python train.py --dataset="single printed letters, digits and signs in grey, bent and noisy" --loss="l1" --fused_qkv=false --moe="top_k" --num_experts=8 --layers=8 --beta2=0.99 --precondition_frequency=16 --max_steps=7300 --final_lr_fraction=0.01 --weight_decay=0.04
Rows from block 4, named by matrix and row number. Rows with one number belong to one attention dimension. Each number is 50 + 12 x the weight over its row's rms, rounded and kept within 0 to 99. All counts start at 0. After the name is the row's rms in percent of the matrix's.
# q: attention query (model.blocks.4.attn.q.weight, 128x128), inputs 0-63
# k: attention key (model.blocks.4.attn.k.weight, 128x128), inputs 0-63
q.56 104:42 46 46 49 44 28 42 58 40 27 63 45 57 60 69 41 63 66 30 61 46 46 60 54 53 50 49 46 50 31 45 25 58 66 52 36 55 37 30 61 63 49 56 70 59 46 55 46 62 52 55 54 52 14 67 33 56 58 31 55 40 41 75 36
k.56 090:64 44 48 48 53 69 53 33 31 43 48 47 50 51 29 35 61 44 53 55 52 61 42 52 67 31 40 37 43 50 43 36 71 58 63 55 65 45 43 38 78 35 33 63 35 37 54 33 62 60 52 28 50 49 50 63 35 49 48 47 51 49 63 34
q.57 087:40 47 49 58 49 34 48 52 63 59 38 38 49 38 54 44 46 73 50 58 41 58 55 67 38 44 51 74 57 61 62 42 32 28 51 52 47 61 63 45 43 48 41 63 51 40 42 54 54 32 48 55 56 63 48 58 34 77 48 57 57 48 37 59
k.57 094:63 55 48 41 52 50 56 52 27 44 35 33 28 62 43 39 39 57 54 40 48 43 54 46 54 47 49 47 56 30 56 69 58 51 51 59 45 56 52 23 32 62 38 50 40 66 57 44 48 46 57 48 62 44 56 27 59 45 47 31 23 82 44 40
q.58 100:49 46 60 67 42 54 37 40 32 45 51 57 40 57 62 53 55 65 49 50 40 66 35 57 73 30 72 48 61 59 57 60 50 46 61 36 35 54 50 64 51 56 45 42 37 54 27 56 63 71 32 51 45 53 46 25 29 57 66 42 32 32 68 53
k.58 107:33 66 48 44 61 48 86 55 47 47 71 59 76 41 61 52 56 60 57 48 52 43 56 42 67 55 54 44 49 41 81 50 67 51 42 42 39 47 44 50 64 56 38 65 41 36 42 43 56 38 60 40 34 53 42 62 71 40 52 43 33 60 56 35
q.59 093:53 48 45 40 44 43 55 43 53 53 35 64 61 70 51 51 47 52 45 45 52 48 49 56 60 41 58 43 30 31 76 36 59 59 29 53 52 38 71 44 49 37 47 49 42 61 23 49 43 55 41 49 30 71 41 58 39 29 33 53 80 61 62 43
k.59 096:45 58 52 57 55 42 47 41 50 63 58 47 53 46 74 41 34 60 28 53 60 38 39 58 24 37 48 45 59 45 48 67 38 51 53 47 51 24 63 52 51 64 63 59 59 36 34 31 62 60 70 52 77 37 42 45 68 54 58 26 25 44 46 60
q.60 100:50 66 57 51 51 46 42 42 43 36 64 47 32 36 55 43 26 49 46 40 42 45 41 51 14 63 49 34 50 65 48 61 57 30 85 48 55 54 39 59 58 57 50 39 48 75 49 61 49 36 52 77 48 47 37 57 45 51 58 47 39 57 49 32
k.60 100:51 36 59 18 58 50 59 70 63 55 62 86 36 41 38 52 55 32 49 51 55 49 64 45 55 46 43 50 47 47 44 39 75 32 46 61 55 64 56 42 54 52 53 44 43 27 43 68 47 56 38 54 45 39 48 46 37 72 40 26 32 38 50 38
q.61 092:13 73 47 59 52 49 47 72 49 61 61 50 54 26 49 48 53 68 36 49 57 58 61 50 43 52 44 41 40 39 52 36 56 67 38 42 41 42 49 34 52 58 37 52 42 59 35 25 68 45 38 44 55 60 55 33 63 51 64 29 49 56 62 31
k.61 089:46 51 65 54 71 43 53 59 31 61 57 52 49 62 58 43 41 67 52 53 38 45 76 50 42 48 49 37 56 26 41 48 30 56 59 26 72 72 44 42 48 46 36 51 63 40 52 47 60 71 37 42 59 44 35 65 41 58 57 49 53 54 32 56
q.62 088:33 46 35 49 31 49 61 38 42 42 58 38 72 45 65 51 58 15 51 87 65 47 29 46 58 51 59 55 45 48 62 37 65 51 42 32 41 48 52 47 60 43 60 51 41 51 57 35 67 49 43 68 64 53 40 62 65 65 28 48 49 56 44 39
k.62 087:48 62 53 53 50 52 62 46 73 48 14 39 56 51 44 29 41 46 60 46 52 36 48 54 47 52 69 48 47 32 58 56 68 50 39 43 48 40 45 55 34 39 40 59 57 36 46 48 37 59 67 54 46 31 31 38 52 53 52 30 48 62 53 43
q.63 091:68 41 70 57 65 43 55 65 36 37 49 44 34 62 52 50 35 53 62 65 64 42 27 52 47 61 45 39 38 26 45 40 57 58 50 57 73 66 46 54 49 10 52 52 58 55 52 54 51 48 28 43 34 47 18 68 75 44 50 62 59 59 46 54
k.63 099:34 59 53 64 47 72 53 43 48 24 41 47 58 29 54 53 52 28 31 47 43 58 56 50 43 70 28 55 50 50 44 59 24 35 38 45 41 45 53 49 53 83 50 63 54 37 21 44 44 56 55 45 67 62 46 55 45 48 58 53 36 30 50 22
q.64 094:67 36 75 40 55 45 59 61 41 46 49 39 33 52 35 64 46 58 52 38 51 55 41 33 42 44 70 54 84 48 48 47 35 70 38 70 45 50 60 58 41 62 37 72 45 60 51 59 69 54 35 55 49 47 69 31 39 50 68 69 52 44 53 64
k.64 091:66 34 23 51 41 72 41 33 45 32 65 53 71 44 44 42 60 50 42 49 36 44 58 26 66 44 65 71 64 51 67 65 43 35 35 40 32 69 71 50 77 55 62 58 57 61 49 48 52 26 33 55 53 67 56 78 49 51 52 34 58 51 34 50
q.65 098:49 53 64 56 63 54 46 53 15 59 49 37 37 48 44 35 65 53 58 48 34 58 61 45 55 68 32 46 41 73 51 48 40 63 72 48 45 67 53 55 70 56 63 62 48 34 62 81 49 59 54 38 69 53 29 45 70 41 50 38 36 50 45 25
k.65 092:60 60 62 66 44 48 56 42 48 56 49 57 36 59 40 53 52 66 40 58 41 48 52 71 36 39 56 51 66 64 51 33 54 34 57 67 48 58 63 50 70 42 62 35 28 33 36 57 49 44 52 59 59 31 45 56 51 64 49 70 59 31 48 67
q.66 099:37 59 45 60 57 66 53 48 52 28 51 36 62 53 58 66 46 48 36 76 36 41 42 57 39 44 53 50 46 54 45 66 40 36 33 54 38 54 56 49 59 45 75 49 47 66 53 62 17 40 49 40 47 37 58 48 63 55 54 74 53 66 61 54
k.66 097:21 49 68 25 40 68 34 61 30 49 57 58 38 57 49 52 57 52 41 54 48 44 48 61 38 58 55 43 57 31 34 55 53 46 44 64 55 55 32 43 47 53 52 39 44 52 58 38 41 51 64 23 44 37 56 48 53 40 37 47 48 35 67 48
q.67 106:71 46 43 60 73 54 47 40 38 36 61 56 61 64 43 61 53 59 60 51 72 82 67 36 32 53 68 43 49 35 40 26 62 41 48 26 65 63 47 53 69 47 49 42 63 40 73 47 41 43 55 41 54 43 57 50 41 53 55 69 54 62 48 50
k.67 100:59 37 37 54 61 58 48 40 60 41 30 54 43 49 40 50 57 43 37 35 50 59 57 40 47 65 59 52 43 60 34 73 55 57 72 47 37 22 46 60 45 43 46 38 41 64 43 65 60 67 69 28 39 36 42 38 53 64 46 22 45 44 47 30
q.68 103:47 45 54 34 65 43 38 40 45 59 52 61 54 61 29 70 60 42 48 77 69 62 54 34 60 40 27 49 36 63 40 54 49 52 33 46 36 56 30 76 41 20 45 38 51 34 46 36 51 52 38 54 32 54 79 39 63 52 55 45 52 60 48 62
k.68 099:52 41 43 68 52 45 49 65 51 62 48 45 69 65 42 54 55 29 54 47 55 39 54 60 28 52 38 51 30 58 30 61 60 62 57 64 52 35 41 64 76 55 42 51 57 63 52 50 63 52 57 36 54 73 51 45 23 29 57 55 66 46 41 54
q.69 101:31 56 38 46 49 43 62 59 60 46 49 55 52 58 57 43 50 60 37 57 46 44 44 65 49 40 60 54 48 72 61 55 71 55 62 47 30 53 49 71 58 52 61 63 68 72 50 57 56 38 58 70 40 51 56 29 48 47 47 53 49 21 31 49
k.69 106:47 51 59 62 70 29 28 59 52 51 59 46 48 30 19 58 48 46 54 39 39 60 65 28 45 19 62 36 61 47 42 49 50 65 63 49 40 24 60 47 45 72 59 49 54 28 50 50 44 56 55 61 79 58 64 56 55 70 47 44 33 44 73 65
q.70 110:65 50 67 42 42 33 28 44 68 45 51 45 60 56 57 30 54 40 42 55 53 50 49 46 50 55 64 47 52 42 61 55 45 65 26 39 42 46 40 33 52 48 26 54 58 45 46 46 34 62 33 43 52 46 58 68 50 31 29 41 52 35 70 50
k.70 098:60 71 50 50 34 33 24 55 56 38 46 56 30 65 48 45 40 33 57 23 49 37 33 66 66 48 29 45 71 57 42 49 59 38 36 60 73 47 52 61 40 53 43 41 44 70 60 52 28 55 31 51 61 63 63 58 54 53 47 52 55 43 50 61
q.71 087:49 52 58 48 43 44 37 75 38 30 33 56 28 49 58 40 29 56 54 63 57 45 53 49 74 54 57 59 49 48 51 49 57 69 39 54 62 64 45 53 20 74 34 53 59 78 50 53 51 61 49 33 42 73 39 50 55 57 39 66 51 53 43 27
k.71 093:61 42 36 52 46 73 58 35 39 51 59 37 32 43 68 44 57 27 67 42 43 62 46 67 61 45 49 56 42 39 48 67 52 65 66 54 40 58 47 71 41 65 35 26 55 66 32 45 40 39 47 70 71 66 62 54 47 57 55 61 58 54 51 59
q.72 097:22 47 56 45 42 50 47 57 58 56 53 52 52 34 68 61 67 36 51 53 55 45 43 48 52 32 34 62 57 74 57 54 39 59 50 46 42 47 20 53 57 65 39 70 56 76 31 66 44 73 40 50 45 62 42 48 56 35 50 46 58 31 47 56
k.72 102:52 41 45 40 29 33 63 42 33 46 48 78 76 40 34 55 52 57 37 55 40 61 53 71 61 72 34 46 32 52 55 65 28 62 52 53 40 54 43 34 35 48 55 50 41 67 37 48 50 45 33 68 54 51 75 48 52 44 72 44 65 60 54 61
q.73 092:48 44 33 48 59 50 60 59 65 58 40 45 52 54 43 36 45 53 65 54 71 69 57 54 56 42 47 47 57 58 60 62 59 61 27 51 50 35 46 32 79 59 43 46 31 15 38 61 59 47 51 49 54 25 31 74 34 51 82 71 43 36 54 69
k.73 095:46 46 30 41 44 42 45 49 68 51 47 48 51 60 55 32 29 61 53 65 69 38 63 43 26 51 58 32 57 34 46 74 50 37 62 57 41 44 51 66 59 48 32 62 35 46 63 32 51 50 42 72 61 52 58 42 51 53 39 45 44 44 64 53
q.74 095:46 49 61 43 37 43 32 30 64 37 66 44 42 69 54 57 55 59 50 41 60 47 31 37 56 61 50 79 75 52 42 62 47 38 37 37 45 39 46 70 32 42 47 37 40 68 46 57 33 70 70 40 43 49 65 64 60 49 42 17 36 46 53 42
k.74 097:48 47 46 58 55 44 60 53 54 36 52 57 35 68 45 55 55 65 63 49 62 65 69 59 57 55 25 43 34 57 41 40 33 61 38 49 44 81 36 27 65 40 42 45 54 48 56 37 45 63 46 43 59 39 55 49 55 61 60 56 70 63 42 21
q.75 090:68 48 46 54 45 59 38 59 54 41 58 43 64 58 86 58 36 62 45 33 30 56 64 58 43 38 25 51 57 62 65 70 35 49 51 38 54 50 45 83 60 66 61 55 51 31 47 49 63 34 41 28 40 61 42 50 57 40 49 64 58 37 36 54
k.75 085:42 45 52 60 53 52 46 37 57 59 51 68 44 51 40 58 60 34 67 61 57 48 31 40 57 66 60 59 43 38 41 41 50 70 49 50 56 57 30 32 56 55 45 18 33 39 56 54 67 45 28 73 60 50 61 51 60 54 40 37 35 45 82 41
q.76 093:38 78 48 32 68 55 51 57 17 51 49 66 47 56 52 63 36 68 48 48 44 39 56 72 48 50 45 54 59 49 58 31 54 45 68 58 62 56 54 65 60 36 48 47 47 50 26 41 77 68 50 47 46 48 57 40 29 43 36 35 56 43 51 49
k.76 100:56 71 43 43 66 44 53 35 47 40 66 50 63 62 53 60 65 56 80 43 40 67 62 48 35 42 16 38 42 54 29 57 69 51 51 49 42 64 47 55 49 52 51 31 79 40 53 67 54 49 49 49 41 36 50 43 62 62 52 56 64 67 50 60
q.77 116:45 37 38 64 53 39 72 67 50 36 47 40 58 61 62 30 72 54 37 44 53 67 55 51 36 53 69 70 56 49 42 57 68 50 44 21 44 59 55 49 51 53 36 32 68 73 31 41 40 38 53 56 69 50 41 37 64 55 65 58 61 63 44 31
k.77 106:32 37 28 53 44 45 51 63 54 29 52 44 66 26 42 67 41 67 68 46 49 62 32 75 52 50 62 64 60 39 48 54 24 34 57 43 30 59 40 38 50 30 47 45 53 65 25 55 54 47 75 58 62 43 60 52 51 40 51 41 43 52 45 46
q.78 086:34 56 73 42 44 51 60 57 47 62 80 40 61 52 62 62 61 47 57 69 57 34 29 65 42 55 55 46 47 34 60 22 73 47 66 39 42 44 61 56 58 45 60 50 62 58 61 50 65 26 58 68 72 39 59 74 59 49 40 45 42 38 55 56
k.78 089:38 57 46 73 55 46 58 54 34 69 47 47 61 45 50 60 56 55 36 36 65 61 51 72 33 42 37 42 66 56 43 47 57 30 49 58 40 44 56 44 43 73 40 71 41 48 62 30 42 59 22 45 55 49 69 62 91 55 71 46 42 49 43 46
q.79 096:46 53 63 43 50 46 47 50 74 48 60 51 51 36 55 71 38 31 58 69 52 37 47 39 43 42 45 64 59 46 43 66 44 39 49 27 64 42 33 50 40 31 54 46 51 54 45 40 54 47 54 53 67 41 39 60 56 48 53 36 55 46 49 60
k.79 087:26 36 41 70 38 45 41 72 71 68 61 61 62 50 33 63 54 53 37 69 61 71 45 75 60 57 39 58 48 57 44 54 70 44 27 54 56 50 41 69 69 34 50 57 58 35 49 52 57 42 42 64 47 60 54 30 47 31 59 45 53 35 42 37
q.80 111:46 44 35 57 52 60 59 46 43 55 50 43 44 48 58 60 50 49 31 60 56 39 59 78 49 48 50 60 42 54 59 39 39 48 47 47 62 31 23 48 55 53 55 58 40 37 63 38 58 44 26 23 41 42 33 51 57 42 32 47 58 47 16 44
k.80 103:33 44 64 61 41 25 62 39 73 51 57 67 73 41 47 67 51 57 45 63 43 60 31 62 53 62 50 56 35 35 51 46 40 53 53 53 42 50 50 53 41 32 66 60 38 50 43 61 50 50 48 77 71 32 50 48 48 39 50 80 49 57 68 58
q.81 101:47 33 75 50 28 61 30 46 57 51 42 39 53 45 32 33 32 51 58 50 60 23 48 61 57 53 59 57 54 56 59 57 75 39 45 37 57 51 52 61 44 66 44 29 60 81 62 72 38 49 29 41 45 45 63 48 52 53 53 46 31 45 51 56
k.81 108:65 68 39 38 64 39 64 55 34 65 54 52 54 70 62 75 45 67 61 55 55 51 62 42 53 34 58 55 33 49 57 30 44 60 76 65 45 42 34 64 57 25 46 47 67 47 35 28 50 58 63 44 54 53 19 48 36 44 67 49 57 60 37 79
q.82 108:63 44 66 67 31 47 36 15 52 65 51 34 31 46 55 45 75 57 25 65 48 63 58 60 42 48 52 50 59 50 48 49 60 60 54 38 41 39 45 49 60 37 61 34 54 70 42 43 57 48 50 37 61 53 37 46 54 59 39 35 45 43 59 37
k.82 102:67 46 58 44 74 43 76 57 51 42 47 49 61 29 59 48 50 54 57 51 44 46 50 51 58 52 56 51 51 45 56 46 27 42 38 64 38 59 59 44 49 44 31 46 57 68 36 62 47 69 53 82 60 55 55 34 55 60 69 71 38 44 67 65
q.83 097:64 59 41 61 39 39 43 81 43 56 54 45 52 39 47 37 50 64 46 51 50 45 47 53 27 39 64 40 53 56 74 52 29 56 47 50 45 68 42 36 50 37 50 60 63 36 64 28 64 65 37 38 41 61 41 64 50 53 48 68 69 33 64 42
k.83 091:52 40 49 71 40 43 35 37 40 47 52 67 43 48 39 54 56 32 50 55 51 41 49 35 45 53 49 67 72 49 37 36 50 65 76 36 40 54 45 55 62 66 78 87 54 38 29 48 65 50 40 64 52 59 51 48 62 34 54 30 63 55 67 45
q.84 100:32 38 40 63 66 39 65 55 67 52 82 35 48 58 61 65 62 79 64 44 45 63 49 66 54 73 53 65 46 54 39 35 52 44 32 54 49 48 62 59 52 58 42 79 27 45 42 66 29 52 46 61 54 71 56 49 70 55 38 32 41 50 59 44
k.84 104:72 53 34 44 45 56 61 47 71 54 53 37 40 46 35 54 46 36 77 38 76 36 33 59 57 57 40 45 49 54 13 68 51 56 48 54 70 61 38 61 53 54 27 29 64 40 52 45 66 59 50 39 51 50 60 57 54 36 50 38 41 46 60 61
q.85 107:67 46 51 61 65 46 40 38 39 49 53 40 49 65 80 56 40 51 65 64 56 43 29 44 40 49 31 42 28 52 67 63 77 57 47 68 43 36 45 44 54 47 65 47 42 40 62 34 60 50 63 58 62 72 25 67 49 74 70 35 48 53 66 41
k.85 105:65 44 53 37 42 24 51 45 59 54 46 44 61 55 48 27 61 34 65 61 50 47 22 48 49 52 49 76 59 58 57 48 26 67 51 49 51 21 49 46 45 53 53 50 53 35 48 72 42 57 71 56 39 43 48 41 58 47 80 54 73 30 53 51
q.86 098:45 54 45 53 54 41 31 39 82 28 60 59 70 45 52 62 45 35 75 50 30 46 36 50 60 52 54 55 61 55 50 47 38 41 31 63 49 56 72 60 38 61 64 56 63 56 57 46 41 40 31 67 54 46 49 72 45 34 31 59 48 51 26 65
k.86 095:41 33 41 46 51 65 47 50 36 36 59 55 59 63 60 54 40 42 33 50 48 45 56 54 45 36 29 33 19 55 42 54 53 33 26 27 53 50 49 59 69 64 44 40 39 44 50 43 44 62 57 61 54 57 63 52 55 85 61 44 52 35 49 56
q.87 102:46 49 38 44 42 58 64 45 58 43 54 49 64 49 52 61 79 61 57 40 48 54 56 51 45 33 54 53 42 69 49 56 49 57 51 45 45 57 43 61 61 52 70 68 57 47 49 64 50 53 35 53 41 27 42 49 51 36 22 62 44 61 70 65
k.87 105:54 78 38 57 49 29 53 42 40 52 44 52 62 48 43 64 60 35 33 73 54 31 28 50 53 46 42 52 57 50 48 52 42 68 59 36 41 59 34 51 44 61 50 47 54 56 51 39 49 41 54 38 39 64 34 72 64 61 32 59 62 66 47 49
q.88 101:40 60 66 51 41 56 59 37 38 43 33 45 43 76 41 51 40 54 51 48 57 68 59 49 35 50 60 55 49 35 23 45 56 32 26 84 46 59 48 44 51 24 54 65 42 54 65 45 45 47 70 37 64 26 53 36 52 40 42 38 37 32 53 32
k.88 110:41 42 53 43 49 70 38 31 42 40 57 74 33 46 63 41 50 55 37 23 62 65 32 37 76 49 53 48 44 49 54 41 47 46 52 51 69 47 45 61 58 24 28 51 59 34 62 30 37 26 51 61 68 52 69 65 61 27 52 88 59 46 56 62
q.89 101:41 70 69 45 51 53 32 47 42 47 48 64 58 70 32 46 36 78 78 47 38 28 62 42 62 72 76 55 75 52 66 39 46 37 51 37 50 54 35 40 50 74 54 45 72 61 61 63 57 47 62 51 49 54 61 52 44 49 60 52 55 42 37 39
k.89 091:39 75 39 47 54 36 50 62 52 55 52 43 49 46 44 55 40 45 55 59 47 57 36 37 61 36 46 56 46 58 64 45 33 51 55 34 51 60 60 55 57 44 42 58 54 57 71 35 46 43 48 44 53 55 34 40 49 36 60 48 49 52 37 57
q.90 093:43 38 52 28 40 62 58 49 38 38 77 50 38 55 26 36 21 31 53 52 35 40 51 45 55 80 56 45 58 48 50 64 44 57 53 50 64 49 69 50 62 39 61 50 61 33 32 43 57 60 40 59 62 54 40 62 42 54 44 44 36 70 52 61
k.90 104:64 58 56 40 40 41 52 59 29 46 40 56 46 82 45 60 67 59 37 41 34 53 88 56 53 51 35 52 50 35 48 49 58 50 49 76 49 42 66 47 43 51 62 42 23 57 49 31 41 45 48 58 63 37 57 80 60 66 47 49 53 45 53 31
q.91 108:48 55 71 55 47 46 44 52 52 41 49 55 50 36 39 57 49 56 60 40 58 34 50 68 56 40 54 35 45 51 53 54 26 39 32 35 71 38 78 50 62 36 73 41 51 27 38 55 44 41 42 67 46 35 52 46 59 15 56 45 49 38 40 40
k.91 105:58 58 46 41 41 52 65 52 36 40 44 55 37 45 49 51 52 54 58 73 61 50 28 41 53 51 63 54 35 61 39 50 76 43 55 44 41 42 63 40 41 74 50 65 27 38 43 44 54 60 71 58 48 37 49 66 39 55 71 30 39 69 58 58
q.92 096:25 41 47 58 47 40 47 39 47 54 49 57 57 56 72 58 45 61 64 75 60 64 43 44 66 14 45 52 40 43 46 52 54 42 70 40 46 49 50 50 74 59 67 66 45 56 54 66 32 63 47 57 37 40 28 57 51 57 52 60 51 28 78 47
k.92 097:44 43 53 71 23 50 62 49 48 63 43 60 62 52 50 35 40 53 68 50 21 55 40 44 50 37 36 53 68 43 47 58 65 70 51 64 47 49 66 50 48 57 26 52 47 22 42 37 68 41 44 30 68 58 57 38 64 25 47 36 56 49 61 46
q.93 094:36 58 50 46 57 56 40 51 68 61 49 45 81 52 35 47 56 40 34 65 51 42 59 22 65 26 52 64 51 46 55 44 81 30 64 27 65 75 75 50 43 37 52 50 62 74 40 54 38 41 59 41 54 45 43 61 59 50 61 55 47 59 36 38
k.93 099:46 54 64 49 41 37 59 80 52 45 53 47 36 46 63 60 48 53 51 44 38 34 37 50 68 59 63 58 28 53 57 43 56 28 53 39 59 43 67 45 29 45 54 69 56 60 50 64 63 46 62 54 47 54 46 71 47 60 52 46 53 54 50 44
q.94 093:74 50 58 33 51 32 48 52 55 41 57 49 39 44 44 36 61 66 62 67 64 62 52 33 46 47 48 56 51 37 52 34 52 62 72 39 49 33 28 45 45 50 40 72 54 80 54 55 81 60 73 43 58 45 48 54 44 56 46 45 67 26 54 47
k.94 104:54 33 31 73 42 31 60 34 32 38 26 59 45 37 43 58 48 36 31 46 62 54 47 25 39 40 66 54 51 49 64 46 73 42 37 67 39 47 58 41 67 37 32 57 66 62 69 41 59 46 51 50 44 38 55 30 56 12 46 65 55 77 42 42
q.95 102:50 59 45 45 42 56 41 49 16 54 47 60 54 54 47 74 60 39 47 35 33 73 72 50 64 53 35 51 60 46 81 60 31 49 49 58 52 44 48 44 29 45 53 59 39 37 47 55 48 46 52 41 43 42 51 35 44 45 49 48 54 29 54 40
k.95 105:58 59 51 66 73 33 38 26 39 45 17 26 48 53 39 43 38 71 57 50 50 57 44 59 52 68 53 42 29 62 28 59 61 51 68 57 36 46 57 47 66 47 47 60 53 37 54 42 41 44 64 61 67 40 55 75 32 39 51 47 23 41 41 63
q.96 096:52 62 27 56 57 33 43 45 48 28 38 43 27 40 49 61 78 31 58 64 61 42 41 35 51 43 49 49 55 35 60 47 44 70 56 66 50 47 49 57 36 53 59 54 53 64 44 71 28 58 58 40 51 52 67 51 41 54 43 58 32 36 56 50
k.96 097:60 42 43 57 46 51 42 63 45 68 29 58 44 49 37 39 52 62 32 42 68 56 44 52 47 49 35 64 57 66 58 44 45 76 35 43 77 65 49 44 58 39 44 41 29 31 34 51 60 56 58 25 33 58 75 47 71 43 74 46 49 42 39 43
q.97 096:48 38 55 33 54 60 48 46 38 42 45 51 67 39 80 47 33 47 54 41 64 55 30 44 59 48 40 36 40 32 47 43 51 51 30 51 59 42 48 41 51 46 54 61 49 51 51 50 48 55 53 61 46 43 52 41 32 68 59 32 23 44 62 45
k.97 098:65 63 35 70 52 39 22 58 62 49 57 68 57 49 35 49 36 53 63 22 57 38 52 63 46 35 58 64 54 38 43 33 48 62 49 58 46 62 51 43 54 32 62 50 49 47 55 49 40 37 60 56 65 48 44 39 59 37 55 41 33 49 40 52
q.98 109:60 54 55 35 45 71 29 57 71 69 44 57 72 46 47 60 42 40 81 51 53 37 08 47 56 56 33 35 65 47 56 54 35 50 40 47 49 46 46 48 36 62 42 39 46 54 53 39 66 58 48 54 52 67 71 73 64 29 28 67 42 28 49 71
k.98 101:58 59 72 57 56 54 36 51 52 66 69 38 46 59 41 57 51 54 72 55 37 41 54 44 45 53 54 52 37 47 65 50 54 33 55 46 60 40 44 42 59 57 70 21 67 43 42 41 47 47 72 49 56 48 37 48 43 76 45 62 44 45 63 51
q.99 101:39 59 43 44 64 51 64 51 46 63 52 47 58 59 49 39 46 48 84 52 52 46 68 53 26 55 39 39 63 49 46 54 57 63 39 64 65 60 44 58 48 32 39 68 41 36 63 20 41 45 56 54 54 31 67 53 44 40 58 57 50 58 72 35
k.99 095:57 60 35 75 64 43 43 43 59 52 33 52 60 66 68 71 33 28 48 30 73 67 41 52 67 30 41 84 62 36 59 41 47 55 48 64 55 40 50 49 50 62 60 53 32 57 34 56 47 50 40 62 53 48 49 48 52 44 44 65 56 69 55 33
q.100 087:64 50 48 56 47 63 60 76 55 58 60 62 12 44 39 59 38 46 63 29 49 45 46 41 79 35 44 26 59 45 53 43 48 54 51 48 38 63 50 55 44 42 56 52 46 42 77 31 53 49 29 41 23 34 42 59 58 51 56 38 66 53 52 46
k.100 088:20 72 58 32 46 54 58 49 58 37 57 48 42 53 57 37 43 58 61 44 34 68 38 61 49 47 54 92 39 56 38 52 58 36 52 55 49 43 56 47 39 41 46 59 44 52 55 57 47 51 42 41 57 40 34 63 43 40 54 43 42 50 29 39
q.101 101:50 58 60 41 37 46 47 43 60 48 46 49 65 40 56 48 45 48 66 54 58 69 61 52 64 64 50 42 52 32 37 22 48 54 49 40 29 32 27 44 52 52 45 69 55 43 60 49 76 47 58 39 62 47 75 48 63 51 65 50 45 54 55 46
k.101 101:61 41 52 45 39 59 30 45 51 44 54 51 76 38 47 43 66 46 66 67 51 61 44 46 57 52 34 43 64 40 51 31 36 47 44 47 53 47 31 38 46 64 46 32 48 07 32 47 60 73 49 58 46 41 52 59 44 54 44 61 37 47 68 55
q.102 086:41 29 36 53 68 42 40 38 57 19 73 74 68 61 57 55 41 43 68 52 51 49 51 34 72 58 49 71 37 51 53 63 62 42 49 61 51 55 38 59 59 38 69 53 53 18 43 50 55 76 36 69 62 57 71 41 39 40 64 57 51 56 49 59
k.102 092:42 71 45 33 48 52 62 28 45 52 43 53 55 46 46 48 41 27 41 72 34 33 70 58 47 54 58 39 62 20 47 53 38 76 55 56 64 57 51 42 50 56 51 46 44 55 67 49 75 33 52 50 45 68 58 37 53 43 43 25 30 69 64 57
q.103 100:25 50 48 70 59 44 42 65 52 47 37 56 66 35 47 72 54 79 47 64 60 55 77 37 29 48 55 80 41 51 62 45 59 43 38 55 31 54 43 42 51 44 39 30 38 67 58 35 43 77 45 60 30 61 37 40 56 57 37 43 40 70 43 55
k.103 099:63 51 50 31 37 57 61 59 49 52 45 45 40 36 56 36 56 33 37 44 66 39 39 46 55 35 45 37 44 70 66 48 40 25 64 42 61 43 31 65 61 58 53 69 53 54 70 36 33 54 68 21 49 60 57 56 67 53 66 62 54 57 29 47
q.104 096:44 52 43 37 38 39 79 45 45 54 52 69 59 62 54 72 47 46 54 24 60 67 29 54 30 26 55 41 53 38 50 49 73 52 39 45 46 49 51 45 37 54 51 56 50 62 52 41 31 37 46 26 45 41 68 48 59 50 61 59 34 54 53 75
k.104 099:71 57 73 46 78 65 52 57 66 44 32 28 53 43 62 59 44 58 34 53 64 24 41 49 38 36 54 48 61 43 49 20 33 51 64 59 52 53 52 64 53 44 24 49 44 55 43 59 61 42 54 48 45 58 63 68 64 24 54 69 62 64 49 67
q.105 090:59 62 51 48 57 59 53 52 51 52 38 64 54 69 57 53 43 60 53 59 30 45 31 47 34 46 58 57 60 64 49 89 65 84 55 66 41 51 65 50 63 52 45 56 48 47 51 41 61 49 37 41 69 55 47 64 60 46 47 46 54 68 67 51
k.105 088:36 56 34 47 27 53 61 51 24 57 37 43 60 64 58 68 64 53 33 47 41 46 40 36 29 38 48 53 33 38 63 34 53 51 63 52 62 47 72 18 57 52 52 53 33 56 61 48 50 53 55 49 56 63 37 65 45 73 36 58 67 55 44 37
q.106 105:55 50 51 35 29 34 59 53 52 64 29 61 59 49 44 63 53 46 24 60 47 35 43 70 72 42 51 31 44 47 46 33 35 49 32 42 47 54 40 57 33 50 46 33 59 59 44 68 43 47 37 71 63 39 62 47 83 28 52 55 56 62 55 34
k.106 099:41 49 43 64 28 54 51 35 44 21 52 55 47 38 67 41 61 56 79 43 64 55 46 43 45 40 44 52 16 38 36 45 50 43 35 56 40 46 40 33 60 58 76 41 46 51 48 47 54 60 47 53 62 53 54 85 48 61 55 36 50 33 41 46
q.107 112:52 34 51 40 46 67 62 59 53 41 44 47 27 40 51 47 39 51 65 38 59 45 53 38 61 41 58 35 51 28 40 65 48 30 51 74 53 41 48 15 28 56 40 50 72 53 62 49 58 48 83 54 45 60 40 70 49 47 41 39 48 62 47 40
k.107 097:39 49 64 33 66 38 42 50 69 64 47 30 47 53 48 56 48 35 14 37 37 64 49 88 61 66 46 46 37 63 48 57 53 39 36 39 38 80 48 55 40 55 66 39 39 53 43 37 51 73 54 77 77 39 43 46 52 68 55 35 62 70 49 52